python train.py --depths=[1, 1, 2, 1] --widths=[192, 240, 288, 368] --shampoo_beta=0.95 --final_lr_fraction=0.05
Rows from block 2 of a small audio frame classifier, named by matrix and row number. Each number is 500 + 40 x the weight over its row's rms, rounded and kept within 0 to 999. All counts start at 0. Numbers have three digits each.
After each channel's rows are labels from the 100 clips, of 14976, where the channel reaches its highest value: "loudest" is the band of the loudest frequency at the time of the peak. Only what is clearly more common there than usual is listed. The data: telephone keypad tones over noise or synthetic speech.
# conv: width-5 conv (model.blocks.2.conv.weight, 288x240x5, standardized in use, each kernel summed), inputs 0-239

conv.168:426487491434493499491520502471453506465460518508498523499516529515453465566498482548557507532483514507549429466488484529456481505527503520484513479408509494505458489451537561467446478500553504498452476481510514524533451471522475499406500494458450539492559469447522422444520523507541467482512455534511541551510499556536511555512424448682480554504567530542519484536454569523544455540491502494497482503508554522478500544541555480438487484458541489510489571498467523445550538486509496511539473532477525545490449515524544564473428481506562549519432538485491442488519520460548499521497495558527429492496505592451396535507485513477401518445574531552500493457505492544439481412507467453529391533501488518614507517513468528527520
loudest: 1000 to 2000 Hz

conv.95:486526491478543547480468442550553521528483432495514506517560523522417492514442613464516492436476519485496444534442503430506524509528506488450565563480448458459416548477493506544503529442576543508513490554518553558445468493545494545538521568634483535552511514463468508514475542422566467479508493513458522525461526511454490519446472481518476537484501497484449395461435524555524441546451429500437494523510555453559506489515483545506470484501483459493470496538446468510472444541486398517526488434430494507516456435486423506455453508452572462512488532459513543580499475543533454515541513536455520539541531503536488489542508464437505485529509479513525571502502506535469536467451556482471529486549477405538466505527466459486430
loudest: 1000 to 2000 Hz

conv.151:479571438499570471453461449432455469511537472421477512431514518470488588486522530490487518494507489514514498479466536453535562471524523496483475441508498538518457493425484542544493472400459554537580508511540555500488564521485474484448569552474476459517484495480489492503577496520491500497525390506508520554476493512526545522449452482467543474506494420493500504603530413457472451496528491504463498565638545565513480499471481568475446526537483569455510484490543554498510541539569487536532607558537483466507531490494453478491546527465538549525443527556526557489486555477523482512513483506446522408482468448446445492517500481519470443510497503473488498490462589542508451470500485490376504474507475530450485451510463535518446
loudest: 500 to 1000 Hz; 1000 to 2000 Hz

conv.255:454487501542575547444485486547361512461504463542509573474495455573557522463512521492514502497492499415467443497597418439468474531493492494436451483539506473602464537514476475595492531427528450510541502505443507465534532513500501523495454478516518480430583470469496503508495459504519492483497498499523496489447504449512527487568521581469521487523497501510551499451506516501477501521548532509588545431494510517482482496498478428486433533493499460521435504471520502481446451476571548500493482525472502559496514477400537467432474477535507501553494519509566515546530415537515498498494473513543487565522526564401496501508481508606477567486540545482460513472503527450391542495455502564500473470443529528592487543470429526515497
loudest: 500 to 1000 Hz; 1000 to 2000 Hz

conv.90:558495470473544562506563499479481494504501496504476507472531511554490478446488503458502405477526472527426522511518543515488546523479501536431449485432509512441559496395488526460579516443464520452576493534413598521551459565511506540436523562500499473592493540478501552486527503392514498546453553516501526475544498519425478523568484487490501561537437494449435396513500572493398522500551468474505540524583477498486481524461480568499463470560519588437528468450573533543461413477496466602551469545510573471474442433510482492501453467522508494442530470521495521500451517521531516519508527573490509512482516520531519497546495502429499480546512504511564456494447469478528454508470497527515505524514503511477522540511503470467453
loudest: 500 to 1000 Hz; 1000 to 2000 Hz

conv.59:465474519511479503533463524473475531469486491518540470490535546465489493493546488553504429551482476486473497538451615558515462541602462475603545489504460396555550521605519482467463509486519522478506538472481502514514504565430512498504451533453488477455476426417502530515470517600475581513511467474452517555530482506524542568552454404536531404460516523531520521497469533526507600471541477477471538496505558500485486461511458429468510502525499460540492502519485488465506492477505570492501482558507561554526523526542566492449505500516451461440548500470446546466452539477485487567594516527469471535537504597590483536554533516520530488502488541500577484555519383508527470472501516497555540493487515493456509509508503453495554
loudest: 250 to 500 Hz

conv.138:525502494559522476501549432498478475500488493500531522464518526481523536520490465451436458521437510538552510521507500529508531419462489513552567474493559472562452476526456547507509553541470480485486515494494423504455485538443565449489521408428465545510436476487492468440464486510539477528487554496519488524504463466501541564516485512482547528503472449502556519546519463488483491505482490507545535513441496545442462460450511510541364575470520505515495459594558447577587439554561493543440519462511543502479460453490447407547525494475502473410445519472502469518509503522508440576518427486471498556501575566532526489412549516527511494454508527517598519438479502465580490527540457538582504514512408444522482527510507515512543
loudest: 1000 to 2000 Hz

conv.146:520499470394480508494490498498463665538559496541546480505536486479491506509543503519455495564429439503527539449517533548545511597480525486517529554485496486516496514500525433530497509530510508507517482454568489494516444496507489544495514512491510481494449519478442494535522516480460485468507504431515441435489442499496473488456507470468464537506493486508458570515517515468442567500415503520538477534510566553524512499534450489501524536485486499507509559518558440430465579560509560421444501531491546507413459474604613539509549467522542525574521473511486433518499422491557480446470440568489536410486518459538483491505481488516558525569492501484513543502465534423521449528502528456469436439500529472428567525470512486571560
loudest: 500 to 1000 Hz

conv.66:453451510436487484518512514490551549464401540512553489558496564426435542463523505431481478484532469496548514429457553509483532532533492461441479480535428597496497489526518507512501456546478562493546572502433490516549482534493514482517509520497522499542444474535533546556489482421499531436493519506482540462542483563457520514458442513567519601437528473458541450464477471498500512482505499533466497417483470476524508508455569493568534593490531498473467507437477492582484491498488525503497399496519429488535585454491485485577525578457569485465513478467465449413520441419459505477472473604517544524513446519490499575518525467500524476481508586510505491569513546439497557494564497506500556454473530462502533482501455499506510
loudest: 1000 to 2000 Hz

conv.52:551508518517532559563511516549569455438504493513532521552558504459378485452506500520507439461465501479485614517457464528471420575446577495535503570500544515515567554464573492459511502604506525492407521450481497514462493513490493502592517456616480534511446491443507440544545581476513499499520540525475491523460530440506505468551448526549491502508442567501435522505471495481546479478489433539461480461500568550470530506539509517464521522503466472415546478589507491468511515464453535516505498477472498541526483502522518495454499540480504478488511492495464493478522456487537546416493417503494450481445538477469429451497489483518430445420478471499484555539503556489425522469481501528545572548492455489544532493461551499493439
loudest: 1000 to 2000 Hz

conv.16:522497492602513463470503478488546475472511523458511497554526485490446495508592496518537491479484523501519450450473457508435514536503519454466473519537467499422505520609456513554494569560494517498500548515504481454477624519494497498473512619498475627555486482559548487490514551486508509513541572490519466538461484524520503488529470502479485525507508500482487502476452531580450478536523476454510525502620475458556513461515558554447515456475474539505462532495494499496532442503468538464481482423519536539473441539486536552576466554496506516556479446428425464458452438497481488404414499384497482471454463550495494520534535464466525513478499489512538456446506446473439434467455481510457518462480436539442497469513445535486444
loudest: 500 to 1000 Hz; 1000 to 2000 Hz

conv.69:477476461490476467565542593469498490506563485510486478522490479629480502485483465485450570499506479470512523485422486498530393559472473486535506514531480403484473576524456500387547530474533473453489459484500469571533501539484473548519563495501538492488555618509554532525493515566468520473482541436508507451515506508507522491520442438566463466549509481530537509528447511427501505515517391546510510456517530499457510564456531464412481468448518535524506526576526525544460491503475509612412531455479464470526414476450495515437468579564539577540526495543491484457504541506483479527486452542521470476441494512601491480487521517539534504470499519493519519543485472494452463519564477534488504473464528510540490574468505545516502
loudest: 500 to 1000 Hz; 1000 to 2000 Hz

conv.5:516509464535489518505480417526490491484576570506509516537570520488529538494484542526564486493592525524502545513513448536499492483478465405481518486440462534442487499559507527535518571465485459437517552486455545503510461525531489481537469493530453498557529447530508513450470494527516524505478498465481539534552515395556527490480486557477491458447471487566491464505409555497461511512439585486519487552510510465537467561479490481493531528528398526483543494428470507556480466550502477470421533499454551487443629556431515455527479491550468540515549560460510525454506474467490453494520491518468455477450497520388480460530513465599521515413515466555542515525517560574441483444525468498447478524472493495456550566486470467478410
loudest: 500 to 1000 Hz

conv.121:431514478492465535431453483480473517559460480476560471513503494400481500446440470455520446513545470493531459502503478561582552503451512447547517489419430527538460508455498506548476490388534471488523531475444508611510641527510568523515441428446430494508491545491459469455561474512481497484551458523457506477503528512459493431572556521492510500482463563506516533552561482467532477514540450485490467500464493485464518495408579540471501493492497497385507514565525530482461504565467479475509521545512542483522470452512514537510463534562548416529518535536462504495498532511470498522501585499532527498540460542480470532556464516525518580471458548594529478513497510469493516531440538515537483524512463544430546445489483555487465
loudest: 500 to 1000 Hz

conv.32:460484437549516564470433473517499566426498550495533468559502476519488492495492528431486472458483490538525467482546526495477525541517449538529478528533460543579575505482441506551485462518488529473514437527549495549512454544492556506534464565507501624533488483519439528520536477562485509524598475481585478419471470548501599459475541467521490564559515465494498482405405538503501485470489439438512499505471523521451471541500474482568504467527436538510466467470556549472520474560516554501491459538445496422528471505513540494448545541524512485440438554458464490468484441444534498501471474552436436518494515510467531488491487502529516498569518486501494536546498445534447521533398510432449461431476441452534501528485498438418513
loudest: 1000 to 2000 Hz

conv.244:508532571420470435436519460467505480509441554534461437489473478549412494456563480480506495501451523490453442477488463515537568476541468509479519467543491469516464457578488465497535529557480452564449514487492522479547540486465535470533488525426507542524456510514460575579551540533508491535496480505569476516550502512507549491510493503512545447534551452473490488568491558512445502538453500513507579532456478487596474565491496503509490520506456481467505441580478610521463419512514479470566566492578500588522430584458495515527493491452504489511527492401569505468481504518460562486453536519450478443541542533464504539530514474490492507471466528517496502535509390410521483482516472466508482477430521467414481448532510535423518
loudest: 1000 to 2000 Hz

conv.243:518525526455430455559521478531502538419472521426480537521434502465447473501499533489494495497461472451474531526560492527529472419523526517492482502380437401537519531517463506482495499564512429517439534494610492493539489503450468540530535508541574477505517514483488528540525544569459540501590502515560525530443549434528503576488522511461511505467545529547516552484538551411560514453538538497496572496517518468489501529557461478470565532507558448485538452512583526570537513551530537526467487522457480498515503518489504486477552479450489511457432470520458488488475476525514480446509468491519520433481554657456500483507490525500418477497568471505500506527522497468398499435511498445525419551511454481527462453518459489457497
loudest: 500 to 1000 Hz; 1000 to 2000 Hz

conv.164:514450541483497452473579519538440493445488484516550486470452539551484523477510561491540523537526530473483536516536488461496459590554386461487484449511518483483491476442560511480496503487458537509480518559547518497478496472549495501443498494510507438502469511501488546518497586507477512452485551549513517509493525522491551489467555575465494512518501458550512547499444461477490462536505491476567506451436539389590562508524556553479428483523498584547509560540527450496454466527489540525524571501482547457553515549466436495464458553421457578589513453495483495437445494523517544474482493518564516423487498530439512435444486437455497480461480492437507508498383554459460572468513480435490520453451476528392544492466495506503493
loudest: 1000 to 2000 Hz

conv.30:437473488471526487497495477495441470462555519400495483477537530560510546556443511554503428500491458497521513416573561519523500459541552491457527514476557469475485562560513512557482560468533438489545392468378525478555504476463511446464485546541543494483588508548447548484471476498473490453502504497491517465442473488493435454544476490438468440476464561467562482508541551527449472529454554499451499534541495511520545509448405560553460589461481505526483518484493477608489445490466471478458447496461498442441454527448508468497446493534513519437545605553547522494499531496536488471505445518504521537479555457475517512463490525463475467511499469550444577479513478521554521490543553550482567523496522497517572501544476538476519
loudest: 1000 to 2000 Hz

conv.165:507538519502503515526520539439503589482530421423511464494523474489476512487477527522561484489559451532568491491479534540483452517496503510472551397520458447580501585547447511447526567505491553556500520523476520450510504479425498488472469561526609486498491479519522501485497575476525367547525480444484612487428441519512483447563485519525417435490554496537484501481541511469460462489495425489456446489559491569541541478524502500592505486440546454470472500430433504484441527513489541561484462561534445520522516499496479427493574538516472547493482547476526553502548499461531495485518572450466497499497441503519494523464542532457532520479499514517554523469485433514480452506547446526463548509507478431450534512484543437553473
loudest: 1000 to 2000 Hz

conv.88:509513462529536500495552502518520429531490482566540389536501530534460406528453495417488421520543452505511508533501447495572521479531481498536478496435448512424504540594472521451523499477538487437495475466543507545519564507544559490606512543508492480601549527538543490473531486546461480518463499413554512593518523499532526549556480546521504444499554508508522525423439539483555581444453445490556438558502535470469465443504446445514505487544478462465485469524528509514471493499558510524478515539533496503435506492540552511505613520485473527566436453472479483543493444401455557480482486481513535491509458552536513484470479443471563488499517496513529485511513454467430507502493523553535513433507466509451537521474421492458529
loudest: 1000 to 2000 Hz

conv.270:508554509506483546490506460451535476558537443446537508545457450559539486586446487537517512505477467527450515420583468474459494497554501482562555520496464474539451478464469509575427505476499492600484534492509481484522544547557546453512505513501445434507487544510386507462455555489489532541519544491541504488492528484486479376506460592467549518490513560492436520476537565559498467532467467427495452514504509467542483499446467570470501416447467553515462489522495453515472473506525475489463486551469496595433461527440446466457514424494438595537519564482530505492500558485535509501490566440505424495559493526482545479504444492492547498518461496514484485523443510555453511443516517440588456536484518471473466463449488508485473
loudest: 500 to 1000 Hz; 1000 to 2000 Hz

conv.239:517474530492480468505512538521456488476481491488510497515539466547528510473512470508506474465628533410535549503464490497509530536531492545456520571489489500491505531570516519434455519451541535561505577549551522533495450433461542550501501550530472499607502498445447544555574535440505483533470511470467500492444488562471523562539547489505456425561452528476482472470464524627501493478486394515595532493502499409447447512448486489529514505488530420511554496541472448432506542489552546481451511574534485543496568503451526504516491498475468463507546468503549439514469466524519462509483534485505448470576494480450543484487454501583515488580454538493582556551531468515496478423537486462494468531462467489455510474442521505418507
loudest: 500 to 1000 Hz

conv.266:462526465518528503464524442470514425534569545563501487499564504506441472450426509557455468530555559419469531543558470534501470527496497476435520512504444425522477519572488467494451487519499467533505562514499454466498481474480595478540454550530559542580551435461519569514573506471580464499517517514550558523460446521507545550481502502539490430497476502518520551469512549471437534496504470448489504455597576501463493447467415536549529504564487467494567409483505484537486514506500491510508452406537476498507566493527419528504496518512468558474585564559499497489479547534440512538522484499436495440492504515446504458511504411509501535525508482517490477553485428472517454470538509472474507455415528442444517482431457494510472
loudest: 500 to 1000 Hz

conv.176:518523518504497494455530409461595525546487420536517543562546518502519485498561442514530477542501562445469556513485558540473560657498457511531476448505515509571551524580495573532549456535473488420457474497499493483542499511422457455466420531543460528501458531408474502552502502508537473525482547495474467493568525528482476482519550528481529542439511459534551529536521543433507525499518545466477488507412535545529513487507583424486479478423582456526509489480510513462541543451483497519478474514515461514477490577509480546417544449485532521550502525423478519491504427442478466481494504514414484488524502566504471429564478522509481490499488475476538497535479451448458484391468503490527446459498452472509492472526522494527444
loudest: 1000 to 2000 Hz

conv.203:477461548434477462519487479452493448505412451457511470522546513529557525493553436481510428526548510566461462519486545439450527571535482507535478478518468496439514545452498487427538583503496437499463559518530501474496596472504468443408476484457430618584452545548581514534504492520476503482455585471464488480461486476484457519486494541516470585549475480407531503480496496436491476546450541493523485490529490516481521502506603492488469476439516529490475418498493486433541447498486508408490462446564517570492560486494519440572509529506527432538568467479472553522510451544504503512458483535507471407503484494444493533500442504509440515512488466452479496496568503414451532523529552501462515498515561524506491512484493551501492
loudest: 500 to 1000 Hz

conv.225:501473527548516517456541517528485548562527527500450553508482426497441462529469486491526490504517436468523574520512512551555511511590451473547550445428537440519473525488514477540554468500549463531484527446562474502464518499422481455471505490508407570419516442535475487499493482549444524458552521471509520517499490544434471469500514454509382431511468506538519525523488528516508574525536524433517506582479484499544499489550502446569493496458474500475482455494490479516469520488466496531507487511474434450437515490558490521416550537499488483488554512448514531439529558487503505512470523553477467555530525582513593524485458538595554434501526513500569543506478496593557496462575500542540495539453637448452472496462498520441511
loudest: 1000 to 2000 Hz

conv.118:477606457539518459534515509477485461438489456501477500548505585521439523472521487520470507458491449533551526466551507552602514467508471461516517567509478530488499500477474446473398493518591505448490533621486471511449493550487573527498430500478486546479488449423414462505576595528524453463524468540411475514547569541507527512511508557537498590476450512450505554520491551496506521520533524488527483506507472544574532419498535467444505465576470452535489569531532481534530498444544488488542515466514468540457506467478458467470500463490473536537545491499435437465434534452477452444523427487511494561474441530527502521446409515515509533553509471536505511470514467478536544490459491480508400496522477520440445468489506486485505
loudest: 1000 to 2000 Hz